A small segmentation model, trained from scratch.
Training: soap at rate 0.0019, 6200 steps, held-out accuracy 97%.
Rows from block 3 of the encoder of a small segmentation model, named by matrix and row number. Rows with one number within an expert belong to one neuron, the router's apart. Each number is 128 + 32 x the weight over its row's rms, rounded and kept within 0 to 255. All counts start at 0. Numbers have three digits each.
After each expert's rows are labels from the 100 images, of 14976, where the router gives the expert most weight on average: "lies over" is the class under the peak; "top examples" is what is common among them. Only what is clearly more common there than usual is listed. The data: rosettes with rotational symmetry. In brackets: how many of the 100.
# router: router (encoder.blocks.3.mlp.router.weight, 32x384, trained with AdamW), inputs 256-319
# up: expert up (encoder.blocks.3.mlp.up, 32x96x384), inputs 256-319
# down: expert down (encoder.blocks.3.mlp.down, 32x384x96, transposed), outputs 256-319

# expert 18
router.18:166134150113113136127185124086148133123060117124110143162153122103135115163078141118160105093092129121083141143123151107088198119161120129106117120176039148099127097111122143126126127142150154
up.0:106127113106089134048149119100108123124097019125137042080119157128133133125142125120141177124140125126165127133169098128118093122141153125095132198137161129118113166110099118171126117138162138
down.0:150187125124119114167128131150150126140149125135116133100093024115134092115112108140106225134128151144159104185178143176142133160104124152124083118184126177128121126137108128151160072130131123
up.1:055130115116135134121147141097000126110134120143159119124136175127150136125108152123131132121128158128136149134145103125151069139086106084161134090086128119158138104169191138125072122089115192
down.1:137112098102118102123135125056104126151160153103126142184147137134174157121146133102088140095114135105119145135112110092128142125127128137127079180145147083119132140128136146186116138133205146
up.2:135185152138113128146105127105142119134049110141130152095145141126080132112134119137099144097129130127142123190159115059091136150063118133126148127121145116099169137203123149085129161131154122
down.2:126097154128112132147081149196157150160128116076254117140147080125058118184112129109096197114116086103166126084136118132106082128133198124051133116081097147156120137133102151160195137085115080
up.3:131141135153157092159155212051126108160067078134130149132150137122000136123108109128100113081121109142126132091204139128078120165128136114185174106131095105099078224180091111112124159130126083
down.3:157094124132111136131171106151122125101091159102142152189146092129133182126177174171107174110117178142059097120063128161151144124120131089083148026132138143108128122090119064089168141147112130
up.4:150140113129060081122135115127140065154147128123096133123049177129107142116125087135157198106163147207119130091102140190090124159128112113125121175160131101114116128120109105151113120130126109
down.4:231089176166071107117126142105122049065103175094130149147112107120129131141112144124142197117141134130156136089210112214112142124128134121117125143128143093197178146129106139106093197133114139
lies over: backdrop (95)
top examples: grey (74)

# expert 9
router.9:127118091109189152135135168143117128160122103129145115134089090107121122170143099088141123096066174142149088099183172120093104105078122130120150089123194134134085101142123150125176058148136138
up.0:089197073121084142128119159092119118099099223128102153125133134081131105198124159130185176102128106143125150096179150129140160125133136118161175133151148163073136116117171118092124171115103161
down.0:126136081172082108110117102118128115100127166159197128141116101173154132079114118133087099108099101018136117185131077133143125045123128057132082166127155111114101116134110122160133115015093139
up.1:138120139120144142163117067201142128127171146084042151101186110128148042085135110124120164129143101130158081137113196086127132126128052128125112122175109129114182147145033116103126091124165119
down.1:128128093057103152117125101113119202121137059115116120111047064140221130214168116163135143157184139119187157132157153095124121000107138153148146085134125128118138086056158123078147126128099145
up.2:135129159149096128094074121089175141120127076134127144123172140085125130063123145095138135153096133158110120127128119167010177133128129125138132104146184131069145073148181130148107070074141125
down.2:027121121150121126140067120149110158211192177033139123091128151141102129073097104157161119112126064140155132122150106178135109116126152100136126104101143099148124158118141070118125130201130167
up.3:068129121169135153129110137160115126101120134094059105110166126138117135090096121142127168164112201035109112110132115111151083206119117125131115129132089130203148117148148162114170111115151130
down.3:134148129128123121180126061156096119144141125151124134121098117150052202174133126150121160091155133134087118113154167160089135135125124178181157136131117148137138112126174091108124153119120119
up.4:090118152123132158123080133105137087132183136156171114200128145165139141158136158107135166155151109128150101180101138120122144140103080165146163128127085084086111129150134089083141076141163130
down.4:129171173101127114146101127159110107134124127116109143124156128126094166139092077096115192139187005078150143062136147129116136160126133135129086150224098118137126198088077155137136106149116115
lies over: rosette (89)
top examples: warm (33)

# expert 6
router.6:201167144124170110144111120098117077118083135182103107171066126120162129144074113124093150061146135165147123117152089148131176127125147152081131111143180116052050141160157161139129122169148086
up.0:128106063113140115158182134128116114169103136117105074057125115156129225154111110129154145126213155110127190104148067128140114068062154128154097152107125137184073103143127141113085156102131198
down.0:121103094153135173144142109095141098130099088131102095133125214111174135059144159135116087143186109181093058165031130122112141069129122081150137147143183122127118128119188075128071123118104174
up.1:175130130122133131083094154177112139122082105170130133130095169144141128160131139093120153169200134135145113105162118128105107131167117170103132140169130141122193117119130109070136090127146109
down.1:135061128162189128195170157102119135117156137129090135126122121123124136176105151132122131123000174097128064128181125152060134123129124121083102140147113134104107129137075125111143194116132113
up.2:127115110112133130113181131142120173053120126139124170145133079108147069128144134107177117136134141073112133123175113107200157129140217149120144128118112137130130187119146116083191165104158133
down.2:121087119130139127160124135156165120127143088102136144147097072123148172135148114188131181140119102106166107129132070158169111124128125115145133090128153117176198117089127145148101081099117214
up.3:122142118121151135127130130117116109160157075084137119131115147199174134115121176127129175120113122091174118154115068084143114155155103162107022159156126138101127195105092122109162130128146130
down.3:121136109110079135110124123079128145156131158095115149107132085067103104131129136085079111079106099101146138134122138119110142148194123166176197109124094089108144113182127141095128088130109130
up.4:109143149155129094113133116162018117151109158128180141123150135180110125128065161142144235157108131154136062100140135123124074113127139093128124083118123089131127134085127171073115088182155123
down.4:139072130088173043136129092153178076126209128119130092133125128124128172137128168124087072123119113139112129105130115114112130151113101128129148155128103136129092077130126122131094137134145084
lies over: backdrop (91)
top examples: dark (45)

# expert 3
router.3:133167112181100149132156120146063180098131070128143164082137125110140166039060153117144130087095118147107118117120127144143186155141113142173112180160191105105176121117135156159085164131102126
up.0:098133111144098139106127136109072100117101118099129071114130086123138113115132105131142089174060148102100124112132131091110102037122110158182122203137081126106149111102159087063121117132134137
down.0:123171125115188097069130121120148120167136115131120096085064088087109089065128128178167071129170148159127144123137114043125152133163146132131087127140173086148107046180110115083155139134087099
up.1:114124198105169109131176168113108112149134105089092085136103124135117156089113133120117162096151128103092117135134155101039135129090143104158137115098122135067187123114149144074151092155102116
down.1:127116109120077000118123132097129028125104113198129129123115131000098103128132148096110120140089138118099132180134128122075167108154100155125158135156122155123137104094137129150112157109142130
up.2:109143132165145169055125126042140135145151152127184086143136092186156125122132162117123146135111120131132168088135060128082054132173142159128098141159140141112119109122125110169128139143121114
down.2:120114132147123122135175119171120102182081152118129131138108095143131149118134094143118135141153164123149151105130108141141167102128134121087125158132009136054183118123113144125123123111133104
up.3:092125130118124129061184141096099139180091114079120127103033109125074087145085176135149118132169128126138139128154120156140130118135171143136134100169152085066128111156129127113147141155126130
down.3:116116054130092149076101132126139155133062094097030130120121104092103105104151122122112123130128166153121101141134173124172162135161168129152114146114141161127135103120136126128129174110109078
up.4:125127138141121146125140137120125159057098115093119119113109148130124108153044134095072143173192076167166134122117105123100052152147122080129144111097104104108159134175104153137138178158111124
down.4:134116136136089172172153131184107124120181127120108131104141134136143165108142119136148125134143149166104085129108129140143144123120124080123127102134154204124094138112142123117031122176107131
lies over: backdrop (90)
top examples: dark (49)

# expert 31
router.31:126091143126121114137087145101145096107054092102118144136153113176175121165110108192145098100067122131132138095143129146105107142169140122108171137094151194170107141151080059104115193165132076
up.0:120138149121123111127111075136159086106119083142169133115120087135116121100152120063149140126132185170108096149119112162141113134123137127078091169095199158103125110172144131146161153146126128
down.0:172122128152117100141132120122150138124125103151124072102146216105135166129151133126127188142105107149136135130147143113130154132079147120174108112128115134157103132115127179126095117105154088
up.1:153076150165151184113132150109183086124183113053090206140115090121148145112127128080102159131136127134134119118156054099144159146100121159135121135121144182138129125141179123132164091145087120
down.1:108109155108160122182120132128081151061104112096140128117150131132137062143109112095116124136160103080110146161163208130195138121121098140088102151136144131096140113128195110096126105128127155
up.2:148107119106135166161134101091099130121125113123137145124125106187128133056099119137113059127125147135085135128117178129094104114134126102118110169128115106138126108131097139134086134067138119
down.2:119072093150115121150175155118132136157125136117199108138128126120097118122127156169066137132143086081178136144110165132111137128127139158117167148085136164075052170187109108025168137099102106
up.3:148127129188124154147132140134166143130159155174127143147148147133130111127138131175136118153111135153154159059112120128132115155109150129128220128130131121126139210154149121091127165083119160
down.3:172194094090163120099149099108143123144066146124134099153057159130069063079150141099097064175133135111113129116133121152097133133081154214099143119155197128143083137087104122077186112132146101
up.4:119127132193043116127123170113106134148136086179120157158154155168093145037135126097114117125146106131090150153166129121167127090138111128173127112133093128180132192087122147139156124193167116
down.4:135117124098124135161123117113093119137051134182151170117095074048126142127119111122070151175139191138073145131119047088156092188158116127125098152090120115118177135091083079120126112127126175
lies over: backdrop (88)
top examples: dark (98)

# expert 24
router.24:130067147123182087120106104090123104111139110028166137138084160127114109108106116080096140143123177181138131117187152109202166119140112212144107135093158106110155118145143114103091127179116106
up.0:130124132106118134128139130212134162087088129127109092130128106175127131114126116123117111171128175117112155119112120246115148116107109131164068163120130110244206121134069160200158125070126132
down.0:190099097106168031140084136142132127161120144133142135109127107114023084161129156129128075153107127126137092127126097163159114152127131157094127156141114127129141052120123126118101135043126125
up.1:098133079153073133144122125078124120161166117173157178150117156127164149121146094152111029100114147124175119132123126180117129115099127157121108147150145255116127106123154132139104124109106077
down.1:124058124118108134148065130085137164116089157130143182133101161075117185142149135074082129190119133128188126133138196151128091126160141131141104168181170148141126111123141122126073126096178081
up.2:163130134039154176126079133120134126097133182195100135132129181129119166176146120146195027118153124144109206119197115181155168184151128145094087131124108124138132168145133167123134185117111142
down.2:191114107136084102136103144109063095150131096231133201182115154130162132130228129145160178129139141167108180122076130127131120138124133110129159130115075035075129141193128097141108151119159189
up.3:129117120131128159125129136119193137073103176135087122115118171093147143081128132140226161136121164131118147118145103090078131105113131091152167135112176135229118099181134140127128132116143148
down.3:169110125114142071209130166106140133093119126166137156133081070072119104061133143108096143122131133152128123150092132118116133170173154111140113121133152118195126125155139134104133101129129054
up.4:135144148157191113141129084179092144139103139119141050130127183133162096134105152117147238123129129117171130138116153077126099124135164143062053163129075140128166145158096146165141093141140097
down.4:131139130124139137077103135116137079149131166117133096130113099136138121122136148055126164120117152115070131223092141126124049109086166138102074126152135131151142140022105121117172112114114094
lies over: backdrop (98)
top examples: earthy (35)

# expert 12
router.12:117127084141143111118172157065108104160115192117109135104177141118168147079155149150133120151167148136191159144141083132106103109155134204171124120122193068109090155126136154165091058116115135
up.0:135107157105117126175159098103111165126117176164121119109047162130084132056117149116125137125181147124132178083115085129161182107067133115136136141110136067084123178101144205126125095157126234
down.0:127125148144130040108134078131087162139100107130104156072093055129174129088054122175132047099102136078082127136126099140171126165125125130161125105181166128062148118140084159129136131116134164
up.1:127104135151114126077136148126139127093128114125143103177152181128173155113110136084133107080130108086125114148163086133187149162134069131103131160112090147112204216084130228113135166161143164
down.1:132099116145136137165096122129136065123137182170107154149152084216136170115107161089161138069140136119138110128103144112141154173113153126101046105144107113147129063129126111071139128132208167
up.2:129136039138151251142156126212138125120088089128100114131133091137105133122103180121165151106139102139120136073122195182074185078165139132117154120127139172112139100128126218171154130124138137
down.2:159122124122127104116131152199186162121176134202145139130076185098120132122069170143128067104164112130094164139142112110116178124118092155130127128107175118120181153076121139116072161159099132
up.3:128130106007141122128095191144142080119137170137150142128146144113130117116099130131196202175139135127112134077129168135188125140195127115089181098113129090133128110146126115141130138156113181
down.3:092125191189123126125147123125076121102151148145096106138189161204106220136173147178160211140144126120126126109123136145176131122114160150152179082130110135155113139050091091115160137143079138
up.4:103176117142102136115089127139111127054100190162189127124100065129095090181211103161133149115141116106123165137140136089126119099106169136129130129096196108119117165145134152200150126138149144
down.4:144088200122155127115063121125131088097137123000156126115148129144178131081135112146147026110125119132113155167129053061046170167132099080132135133144132133128126096134146140118094133094032147
lies over: rosette (96)
top examples: pastel (42)

# expert 30
router.30:108158099193126112117091160106122116161154105148154152137159123152064116155200034179118132163151064150083077224076078088167088134133135119142154099154160164153106132108152139139130147066145103
up.0:133200189185131126131119121064118082118125097035132094109136053117126149139130135133110148185138143130094139149136154117082123098121129150142115105134087131128117092135074126120172189118121131
down.0:130123115130058170140123133118159158122150126142140172124110107160133133143137126137158230067147078131112135105136079158128126126159129094044131169117128158149119120082071152129083134019166126
up.1:092186172104126126077143090126130128142112120141125043126125120170147111127142134141136032115159139157143090134126153125153164128131095134148105077118066157134135137054140090102156037140081158
down.1:116082098106119124132129096115107162125119139123128149108151148116132100112146105130137159132125119122162124128105106123109127120160152128142156197090119082124045175112139145120075112117165118
up.2:102144128116217138079144113127129144161177188141155106128000120134074140087106163117055124138132101138125124131039143078132127113157129134099117124129112126150127167118138106140131135118153092
down.2:112096173132086131145114053134114159122110131121123124130124099145126127148075110086145065125112111097137122128134159110146078115168119132134113150088130148098124149126139128112220127124096157
up.3:143132122051059106123147100126112164164093143128164188104154142255131141173149160137159089132145106096099150098179136170109113127158141113145107113200129125146123133209119066105074144095119074
down.3:076097091138142197109141123119190085168118116150138128144132127131118142063095100128125248155119055148096111158063112063127184099159132133135165198124134115128144119109176143132129128071164172
up.4:128139147091152172126111083138132133083109156047137095144135202162125122136079162126130092137151139131146142117099127059146140125152113129065113107140109127130128130126124114118148097159110125
down.4:148159085134122000139129167132136111116138104118124152122196111117102118124103118138142106128154128147105104130117092122128153067159122117145130131133229114123117084119196129130140090079117099
lies over: rosette (95)
top examples: cool (40); grey (36)

# expert 7
router.7:148125126074141126081092081061092087115118185135097133129106164161154152203138144084139150149167098101117113064037133127138104148109128179100123125072105152144142175105093126106106172139098137
up.0:163086137099076122162142128133139162119138218191077113128122171134134084125055128137103126111117137163138131115158135089109134189133153126150122106157134134133126164112057157109164090226172161
down.0:159126118125141157070121168077178147128135146128126142096137038128109139114164178125181014135151105118189233135133110105143095163128131163068124159106109103127111137168148042170172126140064120
up.1:175103134109146141124133224114129112141148103113081128123116141122109133120163089164118098106084140093129140172122191105121188100127133138126124079115117129159134079168112132076133155102130109
down.1:128133165111057094148166120142114147164149129150122158162101145139172089163142128175135150122144087105149129132147129129124124094168164115122146141134170126167123122033141090122107150163080105
up.2:156124126118119102129128078117134150187137159164171096147132125126133140172136151128114055113116127127081077115146089135165054137129133110115069144162152150147118094168133130121135149073092132
down.2:115119095188125147130134101192099155144047080139127104127121148137111138175176137114056145125115244127211123130095167149131136097122117162071036124149136092136140109129129118207124087152061098
up.3:146158123091115135135140206144118123153180129136126143145204107082167097152119199143125135102082166120142161043141129127045163101124126097155112177130192125110172121206116160067116072056125126
down.3:148132125122119087134172145158089126147122130175091131108125126084076119135180093112102108120120121077154158132117096071126167125198104117112065128139170122161135133127113119065107122123140192
up.4:125127118171104122088133097139129091095109071099092042178142113163153129107091132133129105158122201207127143127070185163135074115129133166129120094137138129158101125159132147106088246156108116
down.4:158119120097132135134115123122111065118086192123151160195109124191143114108116128130207149162128181140119128195172131092108080129092183128154133143130080122105178057174123088126095125153124136
lies over: backdrop (91)
top examples: dark (34)

# expert 20
router.20:112088176123105179212125164105102075144088117160147184133080112135080161092105131112135133096104166153149138135108158121105112124156114124151138118116105150180117071153121113136094156090071169
up.0:099090127065038135184111142155148127128103131116198135128067136136173099132117123141116112143043126130123050132121102142153120129150101138126085082123103203109124153138098133030157187132119142
down.0:141108108126128061159113089130102141128088071134115111121119123166133177109216108123122115145137158080110139153093128124126139147131161024121161134169136115097055134139133114091202063168118090
up.1:139127053107057090153167116141086122140119129109140093196150132036224112054085121143102164104129138176109132077132127159136135116085139096096049184149141118133081122125167058136166132142170140
down.1:147162122131155145141125179120137142116150154081123122159180119130153176172112209130135163130177046104138077129134125177148154135121132107118162135110073120037092091131154179146147109161151119
up.2:129155178107121126082111124159109163129143129087128147095091097146129124090143164122126085134112156185132130122123051147178108172168117156192100034081139098069144089091154255127128080131131123
down.2:181118119183117118155182169081105093131123112103146059123255142020072136156205123107133121105165147094173129098117156143113125113127079113117108167193164155107179191158123191116149177207163101
up.3:094128110120162118108073148092230117125138143115121106152126106120138098135139136131139131101135112091144140165166134136151116125123127162109109119126110125154173124131091149075130137136136173
down.3:218160120225110103129162128171124148145086074111125235119209097173150102115137124120172118179124105137119083155120174139120070135106129128172111126154155111125081149119127089154104133162128132
up.4:105178148124116149125119133112126161101152139135050079115134113113048074111097145137102038134107154139125106134144079124255167111099097164088142119148199123122156056144122132113068117154183066
down.4:060071185136125126114123125131133112072137111080120156129165116112141084118159040141180128134130014130125114181138166095148126130127139135087122140199152144151129179109148137115149145133154129
lies over: rosette (90)
top examples: warm (53)

# expert 29
router.29:143178089141133116153131149152117146170071066095086158139076079144094117113147133145139113089105170085090116155140180184172174109169177128098178144127126099124119089147141163060138121104118146
up.0:128119134121154134147194121133104134208145130106146128127114135118083083056112169116105103118136130130076189209079056141074128117116123101114132123113142113113126158134142087127156123114217107
down.0:186111124164158085143107130180116174149129107133117137117120143118128140129151117125102153151128087123123180095115202152128099130128045105044131071117054136148111149083165186082134131100080116
up.1:141149107136129087181135128131161102156048117052103099198085129127131082133106153143066134078151141119068102020123103129085131137168173124133127115119134147154157184078069092154166132129132111
down.1:156137114110168164148162121125123096097133167154130140095176122139127110195089129125130255143114130151153127255123108177130145137115130173125148115122120095111027118147118095133100136107122133
up.2:096079187184140107130123094144121118142114183149125122133129125070156140152129162128120115108129128176127134087145115127131126141129112133110069123116072123131155142119138089086134103096202118
down.2:130034099140138142228129104066145120119127167115118144170155144070113099114089105125108130125116123147104126078068101133088141062128120125161198104130184127046121160127147160169060169123134106
up.3:130154108119127142077112118121101127143136127237039125084110095119101122119121161138138079146167135127132169146133166116148133117160123084129154125137151160130138128131114161242126131089138160
down.3:140135113137106175114063114128124141125123121129168127122136160088133076177131118047129044171128134118185073187101144137162114167174120094114072122128113096133103104123093156151114135114077099
up.4:133166175111193153135126157140131132127119096140122113136133109152088138128137094111143124154060217113129171119134128148154116173132122083116177167126130152117056125124135148157170148092114080
down.4:098138120183131114173153124104125197124133086107180129130135131215096090120106181145032155166142110113170110202097073139048148100120115150114163104103121131128131126111139099124130106082167140
lies over: backdrop (100)
top examples: dark (35)

# expert 26
router.26:114176119062123124138148172104197071104146112138135146057171140087105108103123145156147145146131072111147137086131192117066097124169145130144096179140207141121064108104145103162209135130137115
up.0:059130108145143091184131137105124153107128088059130129063170126160096137116132143127118126099144136110136128010139085132137099106114129183124141126122147147108130154164136120099125122116074111
down.0:103129067151106152111152130127134080159100185118158145108137113123110128103115118157122073094100125103106117169113190075119131153121135168152066123162114107137095138108098154160155104137196151
up.1:095134045148108127108131125125106141151125055140135089199103156124133139140144129115128117144106120125106120143107145113121225070113115151150151158126133076156100089090140080099151103105130122
down.1:085071134139076150181146115121121134143201173222115114144105126138146118117129149088155109106087131074056129093126115134119133172118077105094185084155130141127108128133095134124155223144153127
up.2:120125108102109136165098128129135119052125156088133137132117110119147127139151110115119198114174123099128169107158141129145124088150150157116116134144162246167153096100098125124107179089208155
down.2:202128126141140142091095156114180116131093124154154128121077129130124127026129158129082131116127168088136130142192126117202094148126164179143072059107135150138122124128169096114123067113134136
up.3:114207137129180144158128152145116092104136156123191135115138122180133177189123161135119080131135135074098084125127159112150038130138034116107077173128113119154148098142196044122085129116097109
down.3:089127148130119130124128162137167092152130160135112078094133146134082109123131162129141162095070176148135124151129097099098147125155122092152095162140164102126182151057113185171139093128142128
up.4:094085134125118125108161182193182098128105100097200130101113106112204100142130120137127174147184179110164128180127129081135177052113109130120145167129137105163108126159152112137104083172128151
down.4:137127155124141108203126155223132139153161024106088163053100136151136124104126205090126154101142131127148124130118104101125112087127160149078155145110106139142126160138133159100115120110062117
lies over: rosette (95)
top examples: cool (72)

# expert 5
router.5:184144091151185134131090118135090101151116136096149157106095117168085155105034114130141102152100123151157159126109132116137149162121141116175129133174152155140130146142149182136071144062053113
up.0:228119104135131113128134129121206109131168128135136145104169086139057169114078049171131137142133160139166127122106099084127123159123132086123124084076118094131101049132110112106103131131152122
down.0:138143142116113103116173133118109105093130158109110107081074150126116108122160121115110145164141132134218159137110182141068122151167134126158130100123134053140185172135125028146173126109099127
up.1:136107125104096218129176118125135136094114133117139184122152126106158156206114147172143118129086170159102133136129172125130187117183122145095130117170159080134206086121071108111068136091079162
down.1:092082123150114135130101071130117125115092091166235118101147156139077135141124126129124058081125129138145129174150066163119113221035159104163057115120099116190134120135127150111178140126112110
up.2:127194142135147120139137127175142124146133136107056133142110125107106093095052145137133162127150134121175081187112142154143116110116143145094119134064098088152128110142116119075108120126074132
down.2:117162077142151116071086120109100163125090130118096136102134123148139096181164124144150128131086110120140126145147150139055091121146115132088068101136123151096173125083215129102136159124119142
up.3:027108124110164107127103145116163129108121100138180090158113132127134151098199181098165125115115085065099167140123145110139090146152188121126111143122130136105134197159132133138194145113086134
down.3:168129120164172135100133127130084107138063137159139105145126124190129099173131083092149126110102129132133122141112163189134145129129129129159143152147126096132100099124102090136135120139156129
up.4:107121128145137099177118140103094125114151153172122099133053181115202114090113130117139132113169124039136103132071139165108125135129110129142099124096143138200128202111120128102124042131141155
down.4:163108141103124086214178115096109122128128103136072132141067119134108127124070104104145084166211109131102128138106140173137188180163125126119078096122076080162102100137163089098133142163207061
lies over: rosette (76)
top examples: dark (77)

# expert 16
router.16:097138068090106114136087138168155088152104168127196143178154125167174116170115118107137132116128067122138051101153148068097184143145153071133166127173127153180083101122090182169147125090110121
up.0:090130116151091140181112099140127098113103155116148128142156053185122110104197151129089169127047120170146111137130128097169207140114164122130139126188122196127171147125075134144170074123182132
down.0:135157151139152172050118106118095157182133146143144094126105172170129112131103134145126131174219110130148146136112085151128046126128102092083090124111186128075106116133151142095118141135128080
up.1:130127132113140128103112109148148144166131237142120126129121213137111079130126091133135092103125106110123127136118069172132140151147111145136140102171138126145161124110121178144110097128139119
down.1:079123123160155129126127134147123089124144128052090081110171138128113186123161095084123176157097126104163028157146108119194119152116255085143103104133137129106119081159130117129135136078113143
up.2:203162130147137119105123054135139119126102129139135129150153135139132116128156148114155142119145142004162132107131149110118100122144135132098126127160128135108122149080127128155124119097152134
down.2:111128133128102130177128128152121160082133185102138124155074127118128140130110119149127145067070117151113159087122118109171151102103094200148134172104140114122172114166190205117055147149140117
up.3:141106139124069168136129134092134052165085129103096090142158131141116116164203127127117130123163103142125111133159168100091128108110107133155154142165151051118134051167135148130146126192133127
down.3:124080125142128123045053099120143142144120110134179032089116133166164132143109085252101135137118159116133097200155134113128098104183146124107055168127132160126110135133138134141169129120172126
up.4:120129143095154117161066110128158095146093142123127127079099142135135139131007140127108143129133075164134187182127199118140125079131133147102115114151130139120118104137129111158171123186078126
down.4:146105072122136189132182158132125012128152115103125145059132087182111118111161156162079120147129114098113091132126138132115142110132119041185119095125151183097147132138149096072125146094150127
lies over: backdrop (100)
top examples: grey (100)